config.yaml
model: "contrastive image-text model"
dataset: "rendered scenes of toy objects such as cars, trees, mugs and chairs"
train_examples: 97500
image_size: 48
crop_scale_min: 1
horizontal_flip: false
cutout: 0.4
tokenizer: "word"
vocab_size: 62
loss: "softmax"
embed_dim: 256
encoder_arch: "vit"
encoder_norm: "layernorm"
encoder_norm_position: "pre"
encoder_activation: "silu"
encoder_mlp_ratio: 4
encoder_head_dim: 48
encoder_fused_qkv: false
encoder_bias: "all"
encoder_qk_norm: false
encoder_parallel_block: false
encoder_inner_norm: false
encoder_moe: "top_k"
encoder_num_experts: 8
encoder_moe_every: 2
encoder_expert_mlp_ratio: 1
encoder_experts_per_token: 2
encoder_shared_expert: false
encoder_patch_size: [8, 8]
encoder_conv_stem: false
encoder_layers: 8
encoder_width: 256
encoder_positions: "rope"
encoder_pooling: "mean"
text_encoder_causal: true
text_encoder_width: 192
text_encoder_layers: 7
text_encoder_norm: "layernorm"
text_encoder_norm_position: "pre"
text_encoder_activation: "star_relu"
text_encoder_mlp_ratio: 3
text_encoder_head_dim: 48
text_encoder_fused_qkv: true
text_encoder_bias: "all"
text_encoder_qk_norm: false
text_encoder_layer_scale_init: 0.01
text_encoder_parallel_block: false
text_encoder_inner_norm: false
text_encoder_positions: "learned"
residual_init: "zero_last"
optimizer: "soap"
beta2: 0.95
lr: 0.0013
beta1: 0.95
shampoo_beta: 0.95
eps: 1e-08
precondition_frequency: 10
max_precond_dim: 1024
one_sided: false
adamw_lr_other_params: 0.0011
grad_clip: 1.0
steps: 8700
batch_size: 128
epochs: 11.4
lr_schedule: "cosine_restarts"
final_lr_fraction: 0.05
warmup_steps: 1740
weight_decay: 0.3
adamw_weight_decay_other_params: 0.05
Rows from block 5 of the image encoder of a small contrastive image-text model, named by matrix and row number. Rows with one number within an expert belong to one neuron, the router's apart. Each number is 128 + 24 x the weight over its row's rms, rounded and kept within 0 to 255. All counts start at 0. After the name is the row's rms in percent of the matrix's.
Before each expert's rows are labels from the 100 images, of 14976, where the router gives the expert most weight on average: "strongest on" is what is common among them. Only what is clearly more common there than usual is listed. The data: rendered scenes of toy objects such as cars, trees, mugs and chairs. In brackets: how many of the 100.
# router: router (encoder.blocks.5.mlp.router.weight, 8x256, trained with AdamW), inputs 128-255
# up: expert up (encoder.blocks.5.mlp.up, 8x256x256), inputs 128-255
# down: expert down (encoder.blocks.5.mlp.down, 8x256x256, transposed), outputs 128-255

# expert 4
strongest on: light from behind the camera (65)
router.4 090 [120 131 156 131  99  74 127 107 134 148 128 119 110  77 111 159 122 144  85 146  94  98  96 107 126 128 127 153 137 132 117 130  95 140  91 146 143 152 144 142  93 167 133 213 126 141 137 119  99 172 145 102 106 110 138 162 150 143 144 134 172 100 147 137  93 120 114  98 150  90 119 144 128 142 171 111  96  84  98 121 137 115 164 140 131 131 154 137 143  99 147  65 132 160 113 166 135 116 112 145 108 115  87 139 146 146 130 123 130 119  97 128 102 116 137 155 162  91 151 146 109 126 140 126 140  99 116 128]
up.2 088 [132 149 117  88 134  91 143 156  64 178 111 124 141 102  95  98 131 115 131 174 134 113 101 109 113 124 118  81  96 135 162 149 127 119 166 102 120 134 127 106 190 167 146 121 114 148 135 129 122 130 117 159 115 129 120 131 157 134 151 115 114 165  62 153 104 129 145 176  85 158 105  81 140 109 157 167 157 142 193 169 141  84 139 130  87 141 148 126 149 145 144 132 149  80 133 117 164 109 122 121 178 161 139 144 155 123 150 110  98 159  97  88 142 144 117 146 138 164 111 102 171 136 108 114  83 149 120  89]
down.2 088 [141 114 127 137 139 127 166 138 117 134 149 160 148 134 139 103 117 148 145 144  90 153 112  81 100 110 179  99 114 170 169  94 146 128 167 143 154 120 110 133 121 112 108 101 138 137 146 118 133 136 136 122 116 114  53 134 114  85 143 137 163 114 127 108 153 115 108  97 145 165 144 167 120 187 137 121 121 119 117 113 163 129  86 117 121 142  78 119 100 156 122 157 127 139  86 114 164 122 146 150 150 121 111 135 144 106  86 149 186 110 146 160 130 151 132  92 128 106 117 109 127 140  90 107 133 123 147 163]
up.3 092 [ 88 118 160 108 121 139 178 104 125  96 120 146 107 137 149 137 170 132 169 130 116 151 102 118 152  99  84 111 192  93 136 124 127 125 146 168 181 146 124 106 111 118 162 148 134  91 149 136 162  75 114 142  86 145 140  94 167 112 131 114 154 119 106 111 126 114 131 162 115 117 106 146 118 135 133 133 130 155 111 120 100 110 123  97 156 125 135 157 126 120 115 110  68 119 119 119 158 170 147  81  96 101 112  82 118  94 122 135 131 136 135 140  98 139 135 128 139  89 119 113 137 153 119 156 100 127 160 152]
down.3 095 [120 137  95 177 149 165  76 146 123  98 143 100 149  91 138  97  93 117  95 124 145 117 162 131 126 152 165 151 126 162  92 128 175 157 113 108 102 128 112 103 133 142 117  92 117 105 148 135 124 173 134 107 143 168 135  91 109 128 111 109  72 143 169 152 154 153 150  91 206 123 138 118 162 154 144 135  90 137 136 117 149 135 124 139 102 158 121 119  95 131 107 120 168 103 139 124 155 124 144 108 159  86  87  81 130 128 113 131 112 130 138 121 158 123 151 118 158 148 109 106 130 103 145  86 143 133 144 114]
up.4 108 [122 134 180 137  96  83 168 153 123  90 140 117  99 167 104 118 116 139  88 109 143 140 113 143 117 122 149  79 136 167 101 150  53 123 135 147 117 112 143 172 122 119 135 168 137 170 128 134  99 149 138 121 128 117 132 120 122 122  76 110 161 123 142 113 154 117 143 133 140 103 138  92 126 152 135 127 174 121 179 122 120 117 159 155  90 134 137 132 113 141 124 102 140 145 123  96 144 115 112 102 171 146 110 138 158 137 115 141 129 132 127 132 169 118 140 147 108 138 139 127 136 168 139 118  89 143 122  71]
down.4 104 [103 148 142 172 135  97 139 137 151 155 127 161 126  82 156 102 130 110 134 117 131 158 114 133 155  81 159  93 159  89 129 141 153 132  93 154 148 120 174 137 104 100 133 124  99  94 157 146  84 137 182 120 118 127 165 157 155  84 121 107 157 124  86 147 110 148 124 104 174  90 114 144 138 123 145 112  96 154  97 124 113 138 109 127 127 126 103  95 109 112 103 118  87 152 106 149 115 138 138 102  93 127  73 113  78 127 117 130 117 101 111  86 104 116 129 124 104 137 126 106 118 169  95 148 171 145 123 117]
up.5 082 [128 150 149 111 156 149 140 145 166  91 156  77 155 127 134  89 134 120 105 142  98 151 124 149 146  88 168 135 115 122 146 158 122 146 102 151 107 119 124 144 129 142 149  84 179 126 108 130  98 145 135 120 157  94 138 156 102 147 106 131 129 166 178 139 116 111 115 129  83 119  97 108 135 122  92 107  91 170 141 141 104 122 160 137 157 181 141 116 136 153 131 183 145 129 102 126 137 143 167 117 150 144 184 171 117 112 182 150 119 122 148 117  99 139 134 127 111 121 108 127 174 132 135 121 139 153 157 164]
down.5 081 [116 118 126 148 126 119 112  76  89 132 133 157 134 106 136 116  83 113 137 121 111 109 112  95 109 113 142 150 139 162 135 101 117 123 122 166 120 114 103 165 126 107  93 165  97 144 180 112 108 165 106 123 127 123 173 134 166 112 118  93 129 125 123  95  80 137 112 128 130 113 123 101 142 131 105 135 190 151 139 147 139 114 133 109 123 125 103 158 160 147 147  98 100 101 103 165 135 145 112 145 127 126 125 111 105 132 109 149 108 135 105 159  98 134 115 147 175 135 131 154  90 160 102 151 161 139 103 123]
up.6 114 [ 85 146 141 157 110  97 119 101 140 108 135 103 150 161 131 130  99 137 141 101 141 139 118  97 122 112 116 114 146  76 135 118 126 109 118  88 104 172 158 159 168 150 150  98 131  93 163 156 135 124 125 121 136  94  64 143  92  57 140 115 134 151 144 150 158 124  84 149 134 133 168 169 131 131 131 147  99 111  86 127 113 109 115 131  91 138 118 159 137 111 112 119  88 135 107 155 128 192 159 149 125 115  86 122 136 138 138 146 118 116 104 123 110 145 116 134 117 122  81 147 129 124 110  97 107 130 146  84]
down.6 115 [145 138 113 188  79 165 157 146  79 146 129 145 118 117 118 109 150 133 158 130 103 133 160 143 111 118 126 114  82 115 124 109 143 106 140 153  53 115 144 142 107 105 118 113 128 154 151 127 131 131 160 123 113 131 164 138 117 115 133 141 123 132 170 156 117  79 148 151 104 140 121 156 158  83 142  95 136 136 141 130 132 171 139 108 126 117 179 135  97  96 156 161 119  81 137 127 114 163 151 152 120 132 138 111  69 107 139 174 136 121 147 128 136 139 143 128 160 132 134 146 109 131  82 138 120 109 119 144]

# expert 1
strongest on: yellow object (65); count: three (61); green object (56); its colour: yellow (42)
router.1 102 [109 138 131 134 144 128 116 118 142 158 125 167 170 159 137 129 133 141  75 126 120 150 175  88  69 128 117 175 167 115 151 130 100 139 126  65  95 159  83 116 150 143 179 149 127 132 164 122 106 122 154 143 165 119 117 140  83 110 158 103 125 150 135 137 103 140 154 134 131 132 139 127 129 141 141 137 147  88 120 179 144 126 159 145 145 140 131  85 160 162 119 110 123  98 101 130 133  98 111 143 150 159 120  91 119 124 163 150 175  94 116 150 120  88 101 126  98 119 140 146 108 127 138 108 142  69 105 133]
up.4 094 [ 87 136 116 142 126 127 111 105 137 161 135  88 166 107 101 130  75 120 108 143 130 131 101 112 112 130 129 118  94 146 150 118  91 118 171 106 155 114 122  88 118 153 167 163  91 151 106 140 143 139 113 162  67 135 139 134 130 128 122 140 135 101 110 146 126 144 141  85 133 105 161 180 157 208 105 139 109 150 143 141 105  91 109 137 147 148 119 120 150 130 116 162 127 119 169 131 123 142 174 125 150 172 137 164 144 120 133 134 124 125 158 126 110 114 141 111 149 143 108 151 133 113 136 136  89 132 113 134]
down.4 095 [136 130 167 109 154 129 121 161  77 135 126 159 111 113 141 140 174 119 180 143 105 120 112 166 162 109 112 118 125 123 115 110 170 159 105 136 126 130 158 144 148 125 108 103 140 136 153 125 171 109 111 151 105 129  96 142 103 132 151  83 124  84 189  61  98 103 138 174 156 123  95 129  78  66 134 127 121 104 105 152 125 137 156 110 100 135 102 148 118  94 128 135 127 120 120 133 151 135  69 155  92 117  83  82 131 150 110 121 121 152  83 111 143 104 129 142 119 153 134 112 104 107  81 138 127  92 119 153]
up.5 110 [137 118 149 128 113 153 168 149 126 101 136 153 117 114 119 159 154 147 168 148 120 183 136 121 102 159 111 138 118 108 139 121 100 114 135  94 110 172 128  99 122 135 113 130 124 177  91  99 129 131 149 115 151 143 173 135  92 114 121 112 136 110 159 164 138 153 150 140 143 138 139 124 151 138 106 129 143 112 131 144 160 130 130 155 139 105 167 118 147 146  75 113 141  97 113 164 166 139 110 127 133 151 143 130 149 142 175  72 126 166 127 119 105 141 114 160 148 154 122 115 106 131 119 156 153 150 106 135]
down.5 102 [138 116 110 154 143 151 175 124 117 132 120 118 125 124 164 114 134 127 129  86 153 127 114 102 135  94 130 121 101 148 184 113 110 161 132 140 161 115 140 114 164 141 160 116 115  96 133 150  84 144 128 152 144 112 108  82 190 157 138 172 125 150 103  78 115 129 130  65 122 126 138 137 117 152 114 135 153 190 136 134  57 146  71 156 167 135 144 124 119 125  80 142 147 138 129 136 118 106 117 158 115 159 141  79 122 105 117 149 158 130 148 121 136 118 141  98 111 133 108 124 132 106 118 130 111 101 146 107]
up.6 107 [118 167 137 104 116 103  73 102 121 102 132 152 136  96 129 134  62 120 139 152 113 150  91 112  93 124 121 161 101 132 130 159  72 123 131 133 134 123  92  98 129 130 136 127 138 143  80 129 122 169 134 151 107 154 156 100 131 153 141 124 120 136 142 195 130 131 116 132 135 134 126 137  88 116 110 118 143 125 158 123 108 137 116 122 141 111 103 122 100 116 132 105  81 124 122 128 139 113 116  66 149 158 149 102 121 137 121 119 137 122 143  80 109 121 150 113 144 101 143 147 156 101 173 144 132 118  91  99]
down.6 092 [137 102 150 127 117 142 139 139 121 162 145 113 151 130 140 140 129 123 132 127 116 121 130 108 104 189 114 138 148 121 106 122 133 109 112 103 153 163  92 111 137 133 127  89 131 137 148 145 149  91 143 100 157 102 162 205 116 111 175 165 168  89 112  99 128  97 129 159 126 131 157  88 142 150 145  98 110 115 124 103 105 133 141 136  89 129 125  99 111  86 114  80 150 124 192 121 141 151 151 126  83  95 112 138 131 108 144 140 108 128  93 120 134 149 122 137 160 128 131 126 166 126 124 131 133 142 101 113]
up.7 093 [109 139 197 101 119 107 118 127 140 107 141 158 160 132 105 142 144  90  86 153 152 115 125 110 129 160 124 124 127  82 101 119 129 156 140 140 147 146 149 129 156 119 107 114 121 138 126 125 133 124 107 173 104 127 153 122 111  80 141 165 117 174 107 117 179 148 143 106 122 126 145 109 142 112 155 123 114 126 108  99 138 133  94 129 145 110 118 136 167 132  89 160 117 122 124 157 116 123 123 143 113  97 111 115 166  97  99 110 103 162 113 118 121 120 151 118 113 112 117 126 119 134 149 136 140 132 143 164]
down.7 100 [144 123 108 114 148  94 119 157 136 135 133 120 117 170 163 103 105 166 132 158 125 106 156 132 156 147 157 134 129 133 115 156 119 105 116 118  96 103 145 155 149 153 132 158 160 111 127 154 103 124 120 132 145 137  67 118 135 122 149 147 127 134 134 121 132 136 108 102 127 119 139 171 154 125 136 153 145 141 137 100  78 137 156 120 115 134 134 137 147 123 147 156 124 187 112 105 144 143  95 141 153 165 102 138 113  87 160 109 106 145 132 126 149 153 106 166  90 128 157 157 117 123 130 131 107 168 163 122]
up.8 099 [163 130  96 125 108 100 151 106  98 130 127 114 110 150 127 137 141 157 146 121 128 138 152 148 120 142 141 116 144 132 174 135 159 158 160 101 141  84 127 126 144 137 115 102  99 161 128 121 125 108 107 116  94 133 133 110 141 138 156 141  82 156 140 119 208 100 132 147  99 125 143 106  92  90 134 153 114  99 152  78  91 121 142 145 164 130 148 124 124 136 133 100  93 146 135 136  85 137 174  92 100 149 108 100 141 136 119  94 154  98 155 153 114  95 119 126 119 126 137 100 126 110  86 132 149 102 154 149]
down.8 095 [127  84 147 138 136 133  92 126 144 114 153 110  84 123 132 161 113 136 127 149 117 117 145 146 110 155  75 119 152 140 119 159 125 117 109 108 134 144 123 109 108 136 111 118 147 142 111 136 128 112 122 113 158 186 117 136 129 153 177 138 169 126 125  81  99 148 134 140 135 190  85 132 148 157 140 115 143 146 117 101 117 119 120 173  94 135 121 189 140  88 130 127 147  71 115 129 127 110  92 161 120 118 112 149 109 107 139 163 148 206 136 106 132 154 170 110 132 121 107 138 146 105 141 129 127 142  98  97]

# expert 3
strongest on: count: three (85); red object (56); orange object (37); pink object (37)
router.3 089 [143 107 163 129 132 112 115 137 120 153 113 118 146 165  63  96 205 146  73 134 130 117 121 111 151 130 128  96 138  94 159 129  97 143  97 137 155 120 134 141 182 108 122  68 120 127 168 162 130 125 139 123 131  89 144 119 150 111 139 189  89 150  99 138 118  77 114 134 118 182 152 161 135 135 132 113 126 108 127 118 142 121 140 108 129 146 151  89 137 109 101  91  75 108 113 106 130 129 129 179 151 107  58 155 127 154 116 140 146 146 130 112 135 138 133 137 105 142 125 151 136 105 107 113 107  72 139 126]
up.2 096 [161 135 115 188 167 101 106 130 140 169 121 145 113 133 146 126 105 127 113 120 157 159 130 146 108 170 131 122 131 100 106  91 113 150 163 166 119 163 116  81 139 122 118 113 137 121 122 140 120 152 170 115 163 143 110 156 107 151 106 111 136 117 120 130  81 107  88 122 132 102 105 142 165 130 115 140 139 106 115 235 130 139 140 134 138 133 121 141 126 125 131 162 152  77 131 108  94  88 146 131 134 139 116 123 123 130 106 141 117 155 126 155 143 138 151 162 127 109  92 131 104 154 104  81 118 109 112 128]
down.2 095 [129 151 153 165  80 137 114 121 123 121  97  99 134 125 132 146 123  96 126 135 133  78 157 107 132  83  65 162 137 123  94 131 140 148  93 127 105 132 124 126 138 101 145 154 160 132 100 112 115 150 117 154 105 120 134 172  98 103 149 147  87 160 187 128 151 154 153 110 114 170 153 119 128 119  95 167 129 143 143  79 100 125 133  93 153 134 158 110  92 131 126  92 127 166 151 122 136 150 131 131 160 139 119 145 109 115 142 114 104 111 135 171 141 138 118 129 129 157 121 108 148 106 150 172 146 112  86 125]
up.3 090 [111 110 119 137 114 162 138 152 113 124 129 152 144 123  97 164 156 128 119 134 117 137 103  93  94  98 118 146 187 192 106  92 152 143 137 160 169 128 118 133 118 166 157 159 163 108 142 135 132  96 165 126 127 109 126 104 108 125 146  99 130 108 141  94 147 110 115 146 129 158 164 157 100 147 139 146 116 154 106 125 146  87 113 151 127  95 165 142 134 121 142  97 155 122 146 101  99  98 157 115 155 121 126 133 123 159  91  90 127 127 117 113 122 158 123 136 106 124  75 134 100 127 131 132 126 113  96  99]
down.3 091 [151 120 155 190 138 153 114  97 141 105  95 116 163 112 115 119  96  99 121 141 108 112 142 126  97  89 152 113 146 141  94 127 102 156 149 138 128 100 146 125 105 119  94 119 137  78 130 127 143 138 149 130 142 142 128 168 137 151 106 112 110 121 187 146 181 150 141  90 148 112 132 159 138 117  99  92 129  55 158 144  95 132 148  85 120 135 121 184 143 107 136 129 117 129 142 171 126 133 158 102 141 136  97 124 136 172 173 117 179 122 120 140 137 135 136 133 167 124 128 110  84 125 170 101 121 145 147 150]
up.4 087 [113 128 127  93 115 140 139 189 120 116 123 132 125 141 104 117 151 143 141  81 144 122 132 115 150 130  85 136 161 167 110 115 150 151 128 107 124 163 119 136 110 157 146 144 124 117 150 123 131 120  84 169 145  78 140 128 142 207 102 147 117 141 134  81 125 116 119 157 125 119 116 119 147 132  99 154 193  86 171 129 156 172 124 148 149 123  88 116 140 128 126 146 125 131 118  76 116 132 139 128 165 138 141 124 155 136 129 135 107 127  98  81 131 131 105 134 112 141  92 129 116 147 147 124 113 175 140 160]
down.4 088 [132 121 131 142 123 117 113 139 134 154 163 145 133 128 139 111 118 127 118 156 122 130 159 147 103 116 167 115 142 119  90 128 119  82  98 121 108 144 125  92 152  95 121 115 152 142 141 120 116 116 119 158 122 174 132 110 101 112 192 117 158 122 154 149 126 119 143 105  95 171 125 111 134 121 124 125  81 156 107 168 100 116 123 123 137 123 109 150 126  85 139 153 125  94  78 149 116 152 131 133  71  94 152  74 112 104 125 105 121 123 182 134 127 104 109 107 133 126 143 123 105 130 142 131 101  92 112 133]
up.5 093 [135  83 137 101 117 167  94 152 138 101  86 107 135 143 121 164 108  86 120 104 124 129 140 119  71  90 129 109 138 179 142 141  97 115 131 127 113 127 130 132 139 140 151 130 133 148 157 112 149 128 178 143 124 152 134 149 109  99 109 131  99 155 117 120 114 118 144 143 132 130 130 148 128 169 155 169 154 108 142 123 122 115 123 116  91 143 138 149 129 129  88  94 135 143 135 118  97 130 115 126 135 150 111 109 100 145 157 158 119 108 113 166 146 103 156 141 120 134  93 109 138 120 137 147  77 137 156 136]
down.5 094 [162 169 120 149 124  83 140  94 116 167 195 133 134 143 129 124 152 121 103 105 105 137 112 164 123 128  97 174 130 112 109 165 105 142 146 129 146 138 128 109  95 120 110 154 147  80 105 141 151 147 110  98 147  96 117 100 135 152 132 129 151 123 157 125 118 157 115 118 100 124 133 151  96 114 123 116 107 156 128 128 126 124 123 110 155 111  97 112 121 100 156 144 100 126 103 126 161 152 117  97 155 123 161 106 130 161 114 146 118 149 109 100  94 125  95 144 154 150 128 133 120 115 136 102 147 152  96  94]
up.6 102 [147  97 150 136 143 152 124 124 139 101 145 153 138 122 119 116 148 104 144 101 125 133 139 101 149 129 150 181 145 122 152 116 129 115 161 114 144 149 171  87 144 176 149 161 111 135 133 106 136 127 148 136 180 159 139 145 127 101 103 123 141  70 132 119 140 157 118 115 188 124 107 110 135 153 137 174 135 123 112 114 135 120 139 113 114 118 131 139 163 123 201 154 122  96 104 151 104 153  97 127 145 169  80  88 110 140 129 116 124 111 127 186 113 138 153 155 112 131 110 134 110  96 117 112 113  95 114  73]
down.6 106 [123 131 118 167 145 123 125 131 109 150 123 120 103 173 135 134 122  92 135 124 175 124 106 163 163 116 119 122 109  85  87 133 186 141 189 143 153 127 120 110 124 136  93 120 117  88 123  86 139 139 136 210  98 150 123 133 127 152  61 124  96 143 137  96 101 124  86 131 154 106 124 128 106 114 141 108 151 152 118 158 148  84 148 133 116 130 174 104 132 130 148 126 137 139 129  87 125 104 151 131  77 131 138 170 118 134 127 161 107 166 160 105 140 124 108  82 158  97 126 161 110 110 160 119 143 164  95 125]

# expert 7
strongest on: count: one (90)
router.7 097 [173 114 103 140 109 126 150 135 126 117 122 114 143 133 175 145 124 106 113 130 110 152 128 122 128 136 123 127  96 141 130 104 103 127 190 111 162 167 122 110  84 144 132 115 132 108 105 105 158  84 153 131 151 148 159 133 132 120 110 125 136 140 119 106 117 125 102 134 172  85 118 150 143 151  76 147 135 141 134 133  96 166 104 144 163 125 129 164 147  91 124 101 117 130 124 144 149 116 141 113 131 122 169 134 143 112 125 111 106 110 173 122 135 150 143 140 130  97 134  83 139 132 148 118 138 142 121 128]
up.4 102 [138 131  94 145 148 147 108 124 132 121 133 115 137  89 135 111 114 153 131 120  74 131 127 149 103 156 123 104 132 168 149 177 128 101 131 104 154 134 138 101  87 157  82 126 108 113 116 146 151 137 136 116 108 101 191 145 119 163 127 179 188 121 101 171 107  82 115 132 131 159  87 132 146 121 134 165 115 125 111 111 110  99 104 144 126 129 117 122 116 100 117 106 132  79 130  97 121 140 125 111 132 163 105  78  90  76 136 112 111 117  89  85 135 125 127 120 144 104 155 169 169 109  86 111 144 106  94 140]
down.4 097 [120 124 142 136 143 121 140  86 140 142  96 105 120 132 125 118  92 114 108 111 151 137 125 106 126  85 110 208 146 142 116 121 107 127 125 112 105 138 131 152 143 114 181 157  96 173 134 112 116 120 136 101 164 145  33 105 144 143 140 104 108 102  98 100 131 165 135 109 148 108 136 145 122 137 121 103 162 177 111 129 112 112 112 123 130  99 153 111 147 106 125 125 174 160 129 160 143 155 127 178 121 119 138 126 107 142 162 112 134 134 135 161  70 131  90 119  91 133  84 132 129 107 164 147 127 122 152 140]
up.5 113 [147 123 109 136 126 130 143 132 145 149 115 130  76 107 110 127  79 114 139 115 110 179 142 154 115 155  71 160 156 128 120 136 151 166 112 142  99 124 149 114  97 130 137 180 104  96  99 108  99 134 131 107 139 135  91 185 105 160 116 130  72  98 140 139 161  93 122 111 149  82 131  85 124 109 138 138 148 127 145 130 157 158 111 120 128 121 125 126  78 117 167 106  94  97 128 104 153 182 112 142 155 140 128 132 132 153 109 103 162 129 124  99 154 116 114  93 168  78 103 134 130 188 148 139 139 119 130 119]
down.5 108 [158 161 133 122  72 119 144 139 148 138 175  82 110 147 108 150 149 122 147 102 149 107 126 139 156 141 187 152  98 144 162 152 146 105 137 125 101 112 139 109 152  84 111 166 148 142 188 107 134 129 103 117 123 171 116 103 110 104 127 137 126 159 137  85 126 161 118 155 125 113 151 108 132 134 146 141 122 123 144 162 175  96 145  92 168 119 122 119  86 110 130 145 167 115 150 150  98 105 122 144 116 105 152 113 154 101 146 123 174 131 165 150 131  98 108 166 141 120 124 142 103 105 118 100 101 104  78 134]
up.6 080 [170  96 109 180 139 120 162 124 143 142 105 157 116 130 101 126 155 172 175 117 151 137 128 126  95 120 121  90 128 152 118 137 108 113 112 133 137 109 167  72 117 149 124 142 145 104 138 155 152 138 114  75 140 106 117 158 152  72 109 165 152 146 123 108 170 115 124 113 121 121 148 169 115 124 144 134 101 134  94 165 110 147 126 126 135 154 115 139 109 102 117 131 131 113 142 145 134 122 135 100 124 161 159 162 125 139 153 143 104 155 177 116 103 129 156  94 144 132 125 123 163 132 127 122  84 117 174 110]
down.6 090 [124 103  84  90 131 137 172 136 150 131  96 110 124 151  89 121 146 120 124 155 129 118 162 134 176 125 139 134 129 167 135 109 136 108 114 151 136 121 124 133 163  74 132 113 144 144 112 124  89 104  99 173 110 205 129 138 117 120 138 106 108 107 140 116  84 111 125 152 145 141 150 130 144 147 126 171  98 130 126 100 149 100 126 121 128 135 197 146 151 147 120 155 124 162 114 117  99 133 117 188 103 114 146  93  92  75 118 120 179 116  86 135 119 102 151 134 174 149 145 140 168 107 132 110 157 117  91 151]
up.7 125 [147 145 147 137 159 136 140 113 133 152 148 111 157 158 133 112 149 152 135 150 127 127 106 142 136 126 130 167 145 123 137  78 128 165 164 136  86 106  92 106 125 144 127 107 170 124 129 109 127 161 128 151 109 134 134 122 156 100 153 180  90 116 138 133  87 205 181  98 130 152 129 182 157 147  97 127 145 124 140 112 150 136 112 105  99 132 147 113 104 163 172 122 130 108 138 109 115  77 132 113  89 143  99 148 104 126 109 147 147 129 150 128 134 129 120 186 146 117 134 158 127 102 137 143 127 170 132 104]
down.7 117 [114 127 137 110 111  63 171 132 143 113  96 127 120  98 113 159 120 191 158 137  95 100 117 145 132 147 139 115 141 137 141 130 108 105 102 100 159 134  88 175 114 147 111 122 163 167 100 123 139 114 162  99 121 124 137  89  98 143 127 128 157 111 139 117 101 107  94  76 155 139 113 130 127 119 134  82 124 121 141 153 167 156 117 177 123 168 125 119 165 112  97 109  91 103 152  94 156 108 130  93 115  83 180 141 136 138 137 106  88 137 166 133 105 104 106 154 104 108 127 135 118 113 120 147  92 119 138 105]
up.8 094 [126 150 114 113 100 141 144 115 159 154 149 152 122 146 153 142  93  74 141 167  97 113 115 158 116 169 177 106 130  73 138  87 164 111 164 132 147 128 134 131 146  82 145 112  91  86 114 116 105 119 101 135 124 147 154 107 132 131 132 103 120  93 105 122 118 146 104 166 122 111 116 116  95 129 149 105 102 153 175 137 124 127 145  82 118  89 104 138 111 117 132 142 102 146 177 139  97 182 176 125 114 195 103 108 116 171 145 148 125 135 137 106 154 158 128 172  98  95 142 125 148 152 154 118 103 105 133 113]
down.8 094 [130 102 128 142 126 140 114 130 117 150 107 143 181 128 163 138 128 154 107 166 125  84 130 136 130 124  81  96 123 164 147 150  95 123  73 128 141  93 152 121 140 149 129 144 116 160 129 135 158 138 168 109 125 109  87 148 128 164  97 147 114 125 159 155 199  68 129 159 103 106 129 138 153 168 155 156 140 131 103  82 131 134  78 153 128 156 123 110 119 176 121 135 129 119 134 129 159 109 124 119 180 119 111 151 156 107 132 109 138 117 145 134  89  96 123 172 100 124 142 104 110  95 114 139 148 137 130 109]